Weights of a small multi-label image tagger: 147500 training examples.
Rows from block 5 of a small multi-label image tagger, named by matrix and row number. Rows with one number within an expert belong to one neuron, the router's apart. Each number is 50 + 12 x the weight over its row's rms, rounded and kept within 0 to 99. All counts start at 0.
After each expert's rows are labels from the 100 images, of 14976, where the router gives the expert most weight on average: "colour at peak" is the nearest of a few named colours to the mean colour under the peak; "responds to" is what is common among them. Only what is clearly more common there than usual is listed. The data: histories of elementary cellular automata, time running down. In brackets: how many of the 100, against the usual share in percent.
# router: router (model.blocks.5.mlp.router.weight, 16x192, trained with AdamW), inputs 64-127
# up: expert up (model.blocks.5.mlp.up, 16x192x192), inputs 64-127
# down: expert down (model.blocks.5.mlp.down, 16x192x192, transposed), outputs 64-127

# expert 4
router.4:70 31 28 45 52 48 49 35 54 43 50 34 29 65 63 27 53 67 49 74 48 68 53 32 60 69 61 53 58 44 53 48 47 32 50 54 40 41 61 47 60 42 45 61 38 29 52 67 38 49 48 57 61 36 33 46 57 64 37 57 34 42 72 64
up.5:72 59 60 62 36 35 36 57 46 53 60 46 41 39 44 22 48 40 45 48 49 57 44 43 62 27 31 51 59 38 60 58 55 62 52 30 60 58 44 33 52 27 47 36 65 53 49 36 72 64 41 43 60 29 44 43 63 63 55 54 54 37 57 36
down.5:52 36 49 19 34 51 68 44 17 46 49 47 42 56 53 65 17 61 59 67 22 50 29 63 59 58 58 52 39 59 54 47 52 33 65 54 47 37 56 37 45 45 24 56 45 48 43 44 63 57 55 60 41 54 32 59 56 43 36 26 75 57 58 43
up.6:62 33 37 26 59 48 38 53 56 35 43 63 34 56 46 38 52 28 58 41 48 60 43 48 71 51 36 46 42 33 56 46 44 57 49 42 69 41 54 20 50 36 55 36 50 54 75 50 64 75 40 65 24 63 56 64 56 70 43 62 46 42 53 31
down.6:50 53 59 57 73 56 66 51 50 41 36 49 49 39 41 50 50 59 57 82 62 53 59 51 66 69 65 58 52 43 48 63 59 57 37 61 31 59 40 42 53 46 73 55 54 60 52 70 55 38 37 37 68 56 73 52 35 39 51 28 52 53 45 41
up.7:57 53 28 54 42 62 42 55 62 70 46 45 63 49 48 40 38 69 47 61 48 67 41 50 59 63 43 90 70 20 41 66 43 67 57 14 52 63 41 51 67 64 61 46 50 51 25 52 49 26 64 66 47 47 32 45 50 55 35 34 70 75 58 47
down.7:41 37 44 40 46 45 48 52 62 72 66 42 56 75 46 58 60 46 38 39 55 22 55 48 49 37 52 45 20 86 67 32 40 59 42 49 36 38 46 47 68 57 39 51 62 49 42 37 40 54 26 53 59 52 37 45 68 49 49 42 35 62 41 60
up.8:50 49 41 46 71 58 39 62 67 59 68 67 40 49 68 37 48 52 35 59 32 66 59 65 63 47 56 56 66 46 47 78 41 47 43 46 42 45 58 49 37 40 51 67 88 33 68 37 55 35 51 74 42 60 56 56 61 39 38 29 50 28 50 40
down.8:47 41 29 57 47 38 46 24 59 54 52 62 55 64 70 68 34 50 51 73 56 58 27 56 39 66 48 61 33 28 50 29 58 52 69 28 64 39 58 65 44 50 61 47 43 54 37 31 58 67 40 32 54 35 78 52 58 55 72 53 46 71 50 39
up.9:81 18 45 49 74 49 73 55 60 47 55 49 45 52 42 48 59 53 33 49 60 40 56 26 57 73 59 52 44 26 41 28 74 63 52 44 42 41 52 87 31 67 65 56 53 56 50 49 43 34 53 47 45 58 64 61 59 60 39 50 51 29 70 42
down.9:66 38 47 58 55 64 38 38 30 52 46 48 72 45 58 29 62 60 33 76 21 47 60 45 62 28 46 50 55 58 45 22 58 46 51 68 64 45 57 46 63 47 62 38 58 38 32 55 64 49 34 49 30 56 53 59 69 48 38 49 41 54 33 53
up.10:54 47 44 52 47 68 63 36 59 52 49 42 37 52 57 44 34 63 62 82 50 66 47 54 35 53 60 52 56 62 68 55 45 58 58 40 43 37 52 49 46 66 63 59 33 39 32 46 25 42 62 33 51 54 50 39 44 43 37 53 34 54 58 33
down.10:37 49 68 58 55 66 56 69 76 48 37 61 39 58 33 51 59 53 43 46 60 36 57 56 61 61 56 82 28 66 49 50 43 57 44 58 51 58 34 37 25 42 52 44 45 55 59 33 67 49 68 61 55 49 49 43 65 57 62 54 60 50 36 58
up.11:46 60 44 53 56 54 43 79 64 62 57 60 45 48 67 14 59 42 47 54 44 52 46 62 65 32 56 44 45 59 64 25 41 49 62 53 46 44 47 59 43 51 45 46 37 58 66 47 59 44 45 61 46 54 36 63 33 45 63 54 48 39 50 47
down.11:63 78 37 45 26 53 43 33 26 87 38 54 33 48 57 63 57 46 52 47 46 74 43 63 55 61 60 48 56 38 48 64 49 37 54 50 59 66 64 60 53 56 41 50 69 42 50 53 64 43 52 41 59 35 47 58 47 53 37 56 61 41 27 46
up.12:38 55 44 62 51 81 53 59 52 68 48 41 44 42 57 54 44 61 44 43 54 37 57 68 43 34 45 54 60 49 23 48 40 46 66 40 53 41 42 56 75 47 56 54 67 54 59 42 61 50 47 59 65 24 45 37 55 66 51 69 24 52 20 59
down.12:50 56 47 49 36 54 50 44 40 45 36 40 63 51 52 31 42 34 47 50 38 53 35 55 32 33 37 49 41 50 25 36 43 59 39 49 66 54 54 63 54 37 67 72 42 56 52 37 59 66 47 43 32 27 41 31 61 42 47 66 33 52 57 42
colour at peak: white (45 vs 6.7)
responds to: 111 turns on (94 vs 50); 110 turns on (93 vs 50.3); 010 turns on (83 vs 50.4); 101 turns on (79 vs 49.4)

# expert 1
router.1:32 60 54 72 44 46 47 48 49 35 49 52 44 34 62 36 66 56 52 54 60 39 70 28 62 47 46 24 57 49 54 33 39 67 41 77 55 31 54 68 28 45 45 63 59 43 40 36 38 30 54 45 44 67 67 53 52 55 50 55 34 47 55 47
up.5:60 36 34 31 52 39 37 35 70 55 65 55 46 52 57 62 35 63 50 45 55 31 68 56 43 41 55 47 51 63 53 45 45 49 49 50 22 47 55 47 40 71 48 41 39 55 60 32 56 40 85 44 50 47 52 61 66 65 67 40 51 41 50 44
down.5:52 44 50 46 41 47 29 56 57 47 51 46 46 57 71 44 32 22 53 72 61 40 30 47 46 39 41 46 65 59 47 60 55 18 48 37 54 64 68 28 65 44 69 49 55 56 39 47 74 52 54 46 50 60 31 44 56 55 60 43 53 59 55 58
up.6:58 24 64 40 60 69 61 49 68 40 49 39 52 54 48 49 57 43 60 38 46 48 37 30 39 41 49 52 49 36 27 66 39 53 44 40 48 44 48 71 51 53 39 33 62 52 59 43 55 51 56 72 52 46 62 45 40 46 39 55 52 39 49 75
down.6:38 75 32 50 55 43 58 52 41 58 49 55 39 47 60 39 33 39 56 51 62 58 56 66 64 49 60 40 60 51 46 55 70 50 44 50 46 60 52 39 61 55 62 55 37 53 52 50 40 44 34 66 56 69 51 58 46 58 59 55 63 41 44 35
up.7:40 30 38 48 77 57 51 54 44 46 69 63 61 29 51 27 47 56 53 51 37 50 45 27 68 58 39 38 59 64 36 43 48 69 45 58 36 51 46 50 53 60 71 30 47 64 22 63 65 60 45 22 39 60 48 46 49 53 51 47 56 60 47 49
down.7:56 44 51 50 36 53 37 58 59 65 29 38 38 73 40 64 60 58 62 39 41 51 67 50 60 47 50 63 46 45 47 61 36 36 46 53 69 47 60 43 62 52 51 38 48 52 58 51 55 61 63 49 62 43 70 58 27 54 36 64 65 60 50 45
up.8:50 40 37 66 46 40 62 45 76 34 48 56 42 55 49 59 66 60 65 47 40 39 63 51 45 48 51 54 47 37 23 57 49 35 51 50 44 44 35 69 35 39 41 69 63 56 44 49 34 66 58 31 49 35 38 42 41 37 59 39 32 49 50 53
down.8:40 44 62 38 51 49 61 65 39 63 49 38 19 45 50 69 26 29 50 44 40 75 53 43 59 52 54 47 48 59 39 48 41 52 51 51 48 64 54 29 64 22 59 37 54 54 45 58 71 37 66 63 50 58 40 62 39 51 56 71 61 58 39 67
up.9:39 37 60 48 57 58 34 46 42 50 70 32 47 31 64 38 40 49 36 48 44 37 55 27 54 49 35 42 40 57 64 46 55 66 26 53 34 45 51 56 54 62 50 47 43 56 33 64 46 56 58 41 54 40 52 46 63 71 42 55 60 43 75 51
down.9:67 50 62 41 48 43 49 84 32 43 57 86 55 60 50 55 60 35 54 65 68 54 51 59 50 49 37 59 41 49 66 48 43 42 55 54 52 55 26 35 49 41 64 44 52 55 56 48 56 49 66 49 47 56 52 50 32 71 63 37 20 51 26 58
up.10:22 36 58 37 49 39 42 53 46 56 52 52 37 51 52 25 41 59 46 54 52 37 49 61 52 58 20 68 69 48 40 59 58 31 58 42 31 61 42 53 69 65 32 65 61 57 56 52 57 65 33 36 63 54 38 58 52 51 30 46 34 22 54 43
down.10:59 57 53 64 63 44 67 38 48 47 44 44 61 55 58 76 57 67 52 31 51 31 56 38 24 47 56 37 48 34 62 58 43 32 37 56 52 43 47 42 42 45 64 52 42 59 23 51 52 55 72 32 55 62 53 34 32 50 69 70 50 55 42 44
up.11:32 46 43 42 57 65 43 43 56 62 65 28 22 39 38 90 46 54 42 57 58 62 53 53 55 44 48 57 61 37 58 56 42 39 36 51 36 32 60 44 66 44 25 69 37 29 52 51 31 45 61 68 43 57 67 30 45 61 55 33 45 67 40 44
down.11:52 45 73 63 40 44 49 42 48 55 48 31 22 49 56 70 61 28 56 77 51 71 53 36 48 69 62 60 49 77 36 41 66 28 58 53 61 21 56 55 56 46 58 37 36 58 47 47 44 49 49 36 42 60 33 42 61 45 40 40 40 54 49 43
up.12:44 56 30 51 41 56 60 50 35 43 55 48 54 61 40 53 51 56 54 31 22 73 49 51 42 67 56 41 56 49 53 44 48 54 71 62 39 41 49 49 54 57 56 78 50 55 35 61 53 50 51 35 59 59 49 42 44 32 66 61 68 58 55 57
down.12:47 57 54 42 61 50 56 40 31 37 45 62 57 65 27 55 56 48 53 48 46 45 37 49 41 39 65 49 62 45 65 54 51 45 58 46 35 41 50 55 68 65 40 40 58 33 62 54 36 76 40 61 43 44 70 47 43 45 45 62 18 45 50 48
colour at peak: black (59 vs 19.8)
responds to: 010 turns on (100 vs 50.4)

# expert 15
router.15:57 32 27 37 52 65 44 43 53 77 47 57 60 64 63 43 49 69 50 55 60 55 45 74 29 73 43 74 50 47 52 43 61 48 58 31 42 57 28 26 63 52 62 51 43 51 56 43 59 48 50 41 44 56 64 52 54 30 39 45 55 52 65 52
up.5:43 16 79 34 29 60 68 47 58 52 51 52 49 57 54 29 57 43 50 48 19 36 43 48 33 30 51 72 51 52 47 55 38 60 54 45 44 42 39 60 58 44 38 56 42 42 56 44 56 58 56 44 41 67 57 27 55 44 55 54 47 50 41 49
down.5:52 63 47 62 71 26 31 40 63 52 42 49 53 36 66 71 85 60 66 41 72 38 43 63 53 46 39 48 38 57 50 54 55 50 43 51 46 63 54 57 44 54 52 26 58 40 33 44 62 47 63 75 64 52 29 55 63 50 60 46 50 36 63 28
up.6:61 62 64 54 47 62 48 67 43 65 41 42 47 59 49 57 61 68 54 43 37 43 42 55 48 52 61 48 52 59 17 63 44 37 44 48 61 46 35 45 65 64 52 69 62 46 67 16 53 58 44 54 46 39 55 67 42 73 36 68 40 32 43 67
down.6:45 24 45 33 42 45 53 30 44 52 59 57 39 45 42 44 44 49 54 43 53 24 55 43 48 47 35 60 51 44 71 32 48 57 37 66 52 39 58 32 56 32 40 61 29 42 49 52 49 39 42 50 34 50 41 53 50 36 46 66 66 62 55 18
up.7:49 42 28 53 50 59 55 49 69 46 63 53 47 49 40 43 47 28 54 36 39 41 51 72 56 37 52 66 60 55 59 40 38 39 72 53 31 28 34 67 42 54 34 39 51 53 30 47 56 61 39 58 45 46 39 17 46 41 60 36 48 49 42 57
down.7:50 52 67 40 56 40 42 44 69 39 44 31 40 51 73 90 53 48 62 65 69 60 49 32 49 62 40 27 70 47 65 58 35 42 39 36 41 58 66 35 42 39 79 72 68 42 72 57 34 54 47 47 51 38 47 64 45 48 49 51 56 48 52 63
up.8:39 46 18 51 44 59 72 42 51 61 54 61 28 61 56 59 31 58 46 51 48 54 55 70 32 39 62 46 27 59 56 32 48 31 54 50 75 46 48 44 55 39 37 35 31 52 56 74 65 41 49 48 50 66 54 53 53 73 53 27 59 67 62 52
down.8:58 49 68 32 26 45 55 60 49 20 45 20 53 34 36 54 49 72 54 64 51 63 54 30 59 48 47 43 77 56 47 40 62 49 32 51 53 60 52 71 26 53 47 75 46 56 45 68 37 21 46 67 35 33 36 56 58 69 60 45 50 50 41 53
up.9:40 40 55 49 57 33 28 44 35 49 39 48 66 80 58 45 51 46 49 70 51 42 54 45 37 58 59 33 36 32 56 58 54 56 51 38 42 52 61 29 54 65 59 43 37 52 71 36 50 49 35 57 48 53 42 44 43 50 43 54 56 51 37 62
down.9:70 57 32 51 49 69 52 56 68 45 71 62 32 67 49 31 56 27 50 56 57 52 48 62 66 48 45 58 65 59 36 57 63 52 34 49 48 63 57 68 43 29 54 56 67 35 55 43 57 42 65 69 24 56 42 32 60 40 37 59 61 46 41 59
up.10:35 37 39 61 45 62 50 63 46 39 59 44 68 64 57 56 42 45 29 61 38 47 44 76 54 26 59 43 42 53 57 53 57 33 78 62 55 45 50 71 70 69 47 38 66 30 48 21 64 47 38 57 36 55 67 49 47 57 55 51 52 49 72 33
down.10:71 60 36 30 31 55 52 39 48 60 56 50 49 57 58 49 67 22 52 50 26 56 62 42 38 52 51 37 37 47 28 63 39 49 47 59 33 59 58 49 39 24 61 39 57 84 59 30 53 47 49 39 69 41 56 40 35 33 52 71 52 16 16 66
up.11:55 47 53 32 39 48 37 47 67 64 54 52 52 46 37 64 51 50 45 45 33 33 56 27 46 45 54 36 30 56 61 40 52 47 50 75 42 45 49 65 55 33 77 58 45 44 34 50 58 57 42 60 63 45 70 44 63 57 55 57 46 53 60 60
down.11:38 56 54 76 58 37 72 37 53 50 41 46 53 36 57 63 56 56 55 39 65 31 53 67 61 75 58 40 47 62 40 43 41 72 54 39 64 49 41 44 52 69 52 57 69 34 39 73 46 65 62 45 45 38 71 55 34 30 38 51 39 36 51 77
up.12:91 38 49 50 41 52 54 39 54 37 44 40 47 55 51 41 78 52 56 37 48 50 48 43 50 57 45 42 30 51 45 36 41 41 55 35 35 47 48 59 40 38 65 47 59 45 46 59 43 26 51 50 60 37 25 54 35 64 65 37 71 51 36 55
down.12:59 65 47 40 62 51 56 44 54 86 65 21 66 59 38 43 38 39 46 36 55 53 41 50 47 46 33 43 32 37 44 54 56 27 67 49 48 29 64 55 48 51 54 45 49 55 34 43 65 62 24 47 47 61 45 49 46 64 47 58 49 44 40 47
colour at peak: white (55 vs 6.7)
responds to: 111 turns on (100 vs 50); 110 turns on (100 vs 50.3); 011 turns on (100 vs 51.1); 101 turns on (90 vs 49.4)

# expert 13
router.13:59 41 59 56 63 28 48 45 52 34 75 53 37 52 25 36 68 52 50 36 42 47 64 47 55 55 69 38 48 51 39 53 38 38 49 61 51 34 63 58 50 52 30 54 58 39 24 46 46 51 48 62 62 43 50 65 43 41 44 46 50 19 34 57
up.5:50 53 62 56 58 59 45 61 48 44 79 39 56 40 42 43 55 72 51 77 41 57 36 54 69 56 28 43 68 29 43 32 63 38 50 32 54 50 51 43 58 55 54 58 41 66 59 35 37 46 44 69 43 66 49 50 34 42 57 50 46 29 50 58
down.5:73 64 35 59 33 54 68 38 54 32 45 58 59 58 44 26 65 46 57 36 55 52 53 49 59 55 57 55 40 51 39 46 53 71 67 43 70 78 42 53 68 56 42 34 26 40 67 13 42 52 46 38 46 38 43 56 44 58 60 43 67 66 47 67
up.6:41 31 69 64 58 44 48 43 60 47 51 43 56 39 48 78 34 52 65 76 59 54 68 51 44 34 46 34 53 56 57 40 84 44 43 58 61 39 49 57 40 65 56 55 47 40 65 61 72 37 44 47 42 61 48 43 65 45 44 53 71 39 44 51
down.6:37 53 51 58 74 78 64 49 16 36 76 46 36 52 49 60 53 62 50 57 57 44 37 36 43 56 53 45 59 58 48 52 61 49 65 46 60 29 39 67 54 56 67 83 37 44 29 46 43 42 52 43 66 36 26 57 77 55 27 32 67 55 48 55
up.7:62 43 51 71 53 68 22 66 54 71 46 34 47 52 45 49 60 59 51 48 67 52 54 35 32 53 59 47 44 43 43 54 64 43 57 29 48 63 54 49 44 32 60 50 58 63 26 59 41 55 76 51 69 42 59 39 67 27 55 64 47 33 42 53
down.7:30 51 55 25 66 49 82 27 46 56 26 69 61 51 70 49 63 55 60 50 63 50 53 55 60 37 41 56 46 54 42 35 50 63 39 61 39 50 61 58 54 61 42 50 24 56 49 32 56 28 48 46 42 58 35 54 66 67 46 32 35 45 59 42
up.8:58 42 49 41 41 33 65 67 59 40 45 69 54 66 31 55 28 43 36 60 80 47 49 70 31 40 55 55 49 53 71 37 41 73 65 39 41 39 66 62 52 59 43 44 58 47 42 57 49 51 48 37 56 58 41 50 33 37 56 27 56 68 56 64
down.8:71 40 46 47 54 54 47 28 48 42 52 30 59 45 64 65 43 45 51 48 11 43 36 40 37 51 48 49 60 51 41 48 64 39 58 78 48 47 70 48 57 39 37 70 48 59 49 50 62 50 30 59 45 56 43 44 77 52 55 42 57 69 44 63
up.9:72 56 38 55 62 43 29 14 59 61 52 65 58 33 44 69 26 45 83 37 43 50 50 38 81 64 37 22 46 55 46 43 39 76 68 68 30 43 46 46 47 53 67 46 60 56 42 48 56 30 28 57 53 32 55 53 65 43 49 52 79 52 58 55
down.9:73 59 66 29 32 56 32 44 16 41 56 63 38 44 75 45 50 53 38 65 51 40 36 42 42 67 53 29 35 49 55 53 59 38 47 58 35 40 53 59 56 56 39 70 34 60 46 38 59 54 36 35 61 68 60 25 43 61 43 56 54 66 44 38
up.10:59 33 68 43 36 59 64 68 31 53 38 54 60 79 37 42 47 51 64 54 44 38 55 43 51 61 48 51 47 56 61 38 63 53 54 44 39 57 30 52 47 55 42 68 61 33 41 50 50 42 48 42 69 53 62 45 56 57 58 75 33 38 62 45
down.10:77 21 52 64 34 35 60 58 35 48 45 51 50 47 56 53 58 59 41 57 54 35 57 53 54 27 50 47 52 25 57 54 58 63 44 28 44 29 56 68 36 52 38 36 43 62 47 48 36 56 55 68 47 44 46 47 68 50 39 40 58 47 45 51
up.11:48 62 32 50 71 51 58 66 57 56 62 55 51 50 46 56 71 64 39 33 68 52 51 65 52 45 47 62 61 46 68 38 39 36 29 50 66 48 49 35 60 43 65 44 59 44 40 33 64 48 38 63 57 35 45 45 36 43 69 50 38 34 67 43
down.11:57 43 50 45 30 62 49 47 61 66 53 51 55 47 56 39 51 40 64 58 37 48 60 52 36 68 38 61 62 63 63 53 29 49 73 41 56 47 44 31 45 61 47 47 46 49 62 67 61 45 70 33 51 64 53 37 55 44 58 58 53 47 60 53
up.12:62 52 52 70 31 45 55 57 23 52 40 50 46 68 48 41 42 59 49 41 59 62 43 61 43 53 48 66 31 46 20 49 63 54 57 43 75 47 54 61 71 62 39 50 56 50 42 45 33 60 29 58 61 32 50 50 58 60 54 52 47 55 63 39
down.12:45 35 44 56 54 55 45 45 63 35 66 59 43 46 38 55 52 64 39 64 35 36 54 27 26 19 65 47 30 37 58 39 42 65 47 35 25 46 42 68 41 48 49 47 55 55 45 62 55 37 43 62 38 52 51 47 58 45 67 50 44 49 58 70
colour at peak: black (51 vs 19.8)
responds to: 100 turns on (100 vs 50.2); rule: rule 152 (26 vs 0.4)

# expert 10
router.10:40 56 54 59 37 35 53 64 52 42 51 44 48 46 50 44 41 61 58 41 40 75 64 47 61 40 35 36 50 65 30 46 49 46 54 75 49 66 61 60 39 32 48 41 46 42 48 50 70 26 32 40 53 46 49 76 63 50 56 52 51 49 39 41
up.5:50 36 65 52 46 58 41 56 39 49 56 40 52 57 27 85 67 60 54 39 48 45 57 57 69 45 49 51 36 66 35 68 56 55 55 70 40 55 45 18 24 74 49 52 35 54 37 66 61 76 57 59 56 54 32 51 67 58 37 50 53 44 39 34
down.5:57 44 50 40 59 48 58 40 33 46 40 30 31 55 70 30 66 65 43 61 48 66 57 56 48 48 47 57 67 54 51 25 63 57 72 55 40 37 51 62 66 34 41 56 53 39 64 44 36 66 47 53 56 57 67 43 50 54 88 43 45 56 59 42
up.6:69 45 60 34 56 46 61 37 38 67 65 51 41 30 44 45 63 27 54 57 48 42 55 39 61 36 38 56 49 44 50 42 37 45 45 58 43 62 52 53 41 49 43 64 49 52 37 27 53 39 46 51 54 34 60 54 51 48 85 31 32 42 73 58
down.6:38 33 48 57 43 30 37 56 59 59 16 44 55 47 62 43 35 50 47 36 36 68 32 52 43 81 48 48 43 34 37 40 43 39 37 63 60 39 60 64 57 63 66 32 60 64 38 44 63 56 62 54 72 45 45 51 71 39 45 60 71 34 69 65
up.7:59 63 35 58 43 56 31 74 60 72 60 48 56 51 54 47 62 16 37 53 32 44 72 52 74 42 44 47 47 25 46 50 55 45 48 54 62 30 47 48 43 45 50 56 49 60 52 46 45 55 61 52 54 34 36 35 56 40 64 75 56 49 51 29
down.7:35 65 58 53 44 46 60 52 16 45 50 43 48 49 63 37 36 41 76 45 53 44 59 54 54 41 55 52 61 61 43 46 68 60 28 57 51 58 44 29 46 41 75 61 63 55 90 41 43 25 53 67 64 40 54 58 35 64 36 62 58 41 56 48
up.8:40 38 67 82 67 34 46 52 55 65 49 50 25 47 61 48 50 28 54 41 53 59 35 42 44 61 36 67 39 25 37 66 45 56 54 70 52 52 56 34 52 34 48 52 51 49 35 67 34 40 43 39 71 52 33 31 53 50 33 57 49 47 66 66
down.8:40 69 52 43 46 58 38 38 43 33 40 57 30 47 37 38 49 53 64 61 40 51 63 43 43 45 52 54 59 42 39 35 45 40 49 46 37 56 50 43 40 60 47 90 44 48 61 72 47 45 39 56 60 61 34 50 50 47 59 41 65 37 24 47
up.9:50 47 44 60 37 53 36 68 56 38 51 50 60 51 44 57 44 45 46 39 47 76 53 60 49 44 57 63 41 49 21 48 38 59 48 49 68 66 64 63 51 46 62 51 70 57 62 34 71 65 70 39 63 45 37 62 52 59 46 52 26 44 62 44
down.9:43 39 48 38 62 78 25 54 73 59 58 50 66 59 29 57 65 48 38 60 56 42 65 64 58 52 60 63 51 61 72 27 56 61 29 49 62 47 49 46 45 53 39 68 33 52 59 57 44 42 35 53 29 61 46 36 53 49 53 43 70 46 35 24
up.10:39 70 77 34 43 50 44 45 52 59 54 48 59 57 31 52 53 49 56 62 41 52 34 25 55 32 48 59 50 43 57 49 44 32 67 43 65 64 62 51 40 49 34 55 21 72 38 48 44 35 59 53 52 43 42 67 57 66 22 51 30 47 55 62
down.10:62 42 42 59 45 45 63 46 52 42 63 57 69 43 48 73 69 35 53 56 51 41 53 43 65 60 66 41 53 28 25 51 66 57 41 54 31 55 54 27 69 43 58 77 42 72 46 69 37 41 44 50 45 41 39 40 54 23 32 44 59 52 57 54
up.11:34 67 43 35 49 46 46 47 67 46 63 33 49 43 40 63 47 52 35 62 26 61 57 40 31 37 66 39 49 42 27 18 66 27 46 65 62 55 60 31 44 49 40 43 57 48 62 49 41 69 51 56 60 27 32 36 36 46 53 52 68 59 51 45
down.11:45 34 52 52 58 78 65 47 45 68 42 42 52 29 55 61 65 58 48 61 63 46 57 65 51 79 42 33 40 38 53 57 47 59 56 68 39 65 28 51 78 26 55 68 21 70 58 46 59 25 30 35 39 68 58 57 70 52 59 36 35 52 34 38
up.12:77 50 56 62 61 52 48 56 42 58 62 43 33 22 57 63 37 28 36 66 37 38 60 41 38 49 57 64 48 65 40 50 37 32 43 41 54 50 64 50 33 71 52 40 69 51 43 46 45 70 44 54 44 54 34 37 42 34 66 49 70 54 37 51
down.12:40 51 61 42 58 81 54 28 71 52 46 39 58 55 57 46 52 57 60 48 67 69 31 54 54 71 40 56 52 70 65 48 43 42 44 42 50 58 61 48 48 51 73 55 34 40 23 39 56 51 39 50 37 55 44 48 54 62 50 41 43 44 42 23
colour at peak: black (100 vs 19.8)
responds to: large cells (76 vs 39.9); 101 turns on (76 vs 49.4)

# expert 14
router.14:63 72 32 30 61 47 32 39 42 66 57 51 32 47 64 29 34 42 43 33 70 58 34 51 65 41 41 48 57 36 73 47 46 45 39 46 47 55 39 55 48 48 51 54 53 41 36 54 61 62 36 51 42 51 53 44 51 61 30 39 53 71 50 44
up.5:33 44 72 69 46 47 53 53 59 54 23 53 46 39 63 61 59 33 46 46 38 52 63 71 52 52 58 51 49 35 51 47 59 68 44 55 67 37 56 49 42 47 58 36 50 56 53 43 43 69 36 64 65 51 20 72 48 41 56 36 37 52 60 34
down.5:55 60 64 54 45 49 60 43 45 58 62 59 58 55 60 44 26 71 41 41 27 47 23 33 49 46 56 52 49 71 75 42 58 48 56 34 47 58 46 51 51 60 52 64 43 44 55 59 43 42 45 58 49 53 57 50 45 49 37 44 48 47 55 59
up.6:71 45 55 59 47 55 23 24 66 51 42 69 50 66 55 28 39 67 37 43 58 79 36 39 61 59 81 70 42 28 48 58 67 42 39 62 50 57 47 47 58 38 59 51 71 55 47 52 45 51 30 56 69 49 33 58 48 47 57 58 57 44 54 60
down.6:44 61 30 51 39 42 41 66 36 50 41 60 47 51 57 74 45 49 77 72 63 39 66 38 66 53 31 59 61 40 43 65 42 56 58 43 52 55 54 37 51 49 42 45 39 33 60 44 47 46 34 55 57 45 35 58 46 43 50 36 46 76 44 61
up.7:37 25 66 57 52 49 46 51 68 67 55 50 48 57 36 70 45 38 44 63 48 46 45 74 44 40 68 54 48 64 39 69 42 52 47 66 42 40 45 40 49 45 54 29 65 42 32 73 61 59 46 62 52 62 61 48 59 51 48 55 40 34 27 39
down.7:34 62 36 63 65 41 47 44 54 39 43 29 53 36 59 56 28 29 63 32 57 49 46 44 58 36 43 55 60 52 55 39 70 33 51 44 62 51 90 38 59 56 49 61 52 61 56 49 78 36 62 51 38 36 61 49 34 54 46 25 65 51 58 68
up.8:53 57 36 48 63 26 56 39 52 53 49 36 55 45 49 40 23 28 54 25 60 63 69 37 50 57 68 27 42 58 44 78 40 48 41 56 45 35 55 65 62 51 47 32 48 57 34 73 46 57 52 37 54 38 48 69 67 12 64 61 55 55 48 44
down.8:49 42 63 67 64 63 39 58 59 38 57 59 49 67 36 40 44 49 34 62 60 20 32 36 57 33 61 62 43 61 61 40 58 28 34 68 47 54 50 61 65 71 40 52 63 52 67 38 47 40 47 58 47 56 51 35 27 66 44 33 51 45 32 52
up.9:47 65 42 53 46 53 32 61 53 48 38 29 53 70 56 37 44 64 49 37 66 43 41 51 45 48 55 50 41 54 36 57 56 34 23 36 49 68 41 30 51 57 85 45 58 53 47 57 57 56 33 09 43 60 42 43 37 45 60 57 72 59 45 67
down.9:30 32 56 55 37 39 34 75 52 57 34 53 37 58 53 44 63 44 60 60 61 62 56 62 67 58 34 67 53 39 62 45 46 66 67 47 62 43 56 49 46 44 39 52 56 51 45 25 66 49 57 59 50 53 46 60 71 61 65 52 46 69 49 42
up.10:47 47 41 35 52 45 64 54 29 48 74 30 76 67 63 34 34 35 58 45 63 63 75 41 50 36 43 66 66 56 43 41 44 53 49 59 56 21 39 66 63 63 62 38 83 45 49 40 66 78 50 52 28 60 47 69 51 45 38 51 58 52 47 65
down.10:35 70 47 46 67 46 57 64 53 39 25 64 47 19 59 49 64 33 47 37 51 32 40 39 58 39 59 50 42 35 43 55 23 54 64 53 47 64 48 54 47 53 59 51 47 44 34 44 60 49 53 68 70 30 57 30 45 59 67 53 21 48 46 56
up.11:33 57 47 52 48 51 37 16 65 28 35 52 49 45 46 58 42 57 32 55 83 40 54 76 53 63 33 43 51 44 44 56 46 43 47 41 76 42 38 45 54 59 30 52 39 55 57 44 43 52 43 39 62 58 46 52 40 52 61 61 42 45 48 52
down.11:31 42 41 82 55 36 56 58 48 62 77 54 61 55 40 68 42 50 57 54 42 40 71 44 51 53 29 67 54 45 48 31 62 60 49 57 72 59 48 27 54 60 40 48 51 42 47 52 79 43 69 44 45 39 65 51 38 53 36 33 56 60 44 22
up.12:31 46 50 48 52 57 39 67 43 48 40 40 51 61 39 53 36 53 62 44 50 35 37 72 44 61 68 51 60 52 48 44 57 36 48 69 64 45 60 15 45 61 70 63 53 49 47 52 55 56 73 32 39 52 42 46 41 54 41 65 42 45 41 43
down.12:37 73 63 60 39 67 41 51 54 60 54 50 43 47 65 49 52 30 43 47 57 75 63 55 30 53 42 52 42 38 67 55 48 55 43 51 54 54 42 66 36 57 35 38 58 45 58 66 31 44 47 52 50 53 54 85 41 57 42 67 40 30 31 41
colour at peak: white (35 vs 6.7)
responds to: 111 turns on (100 vs 50); 011 turns on (100 vs 51.1); large cells (93 vs 39.9); 101 turns on (89 vs 49.4)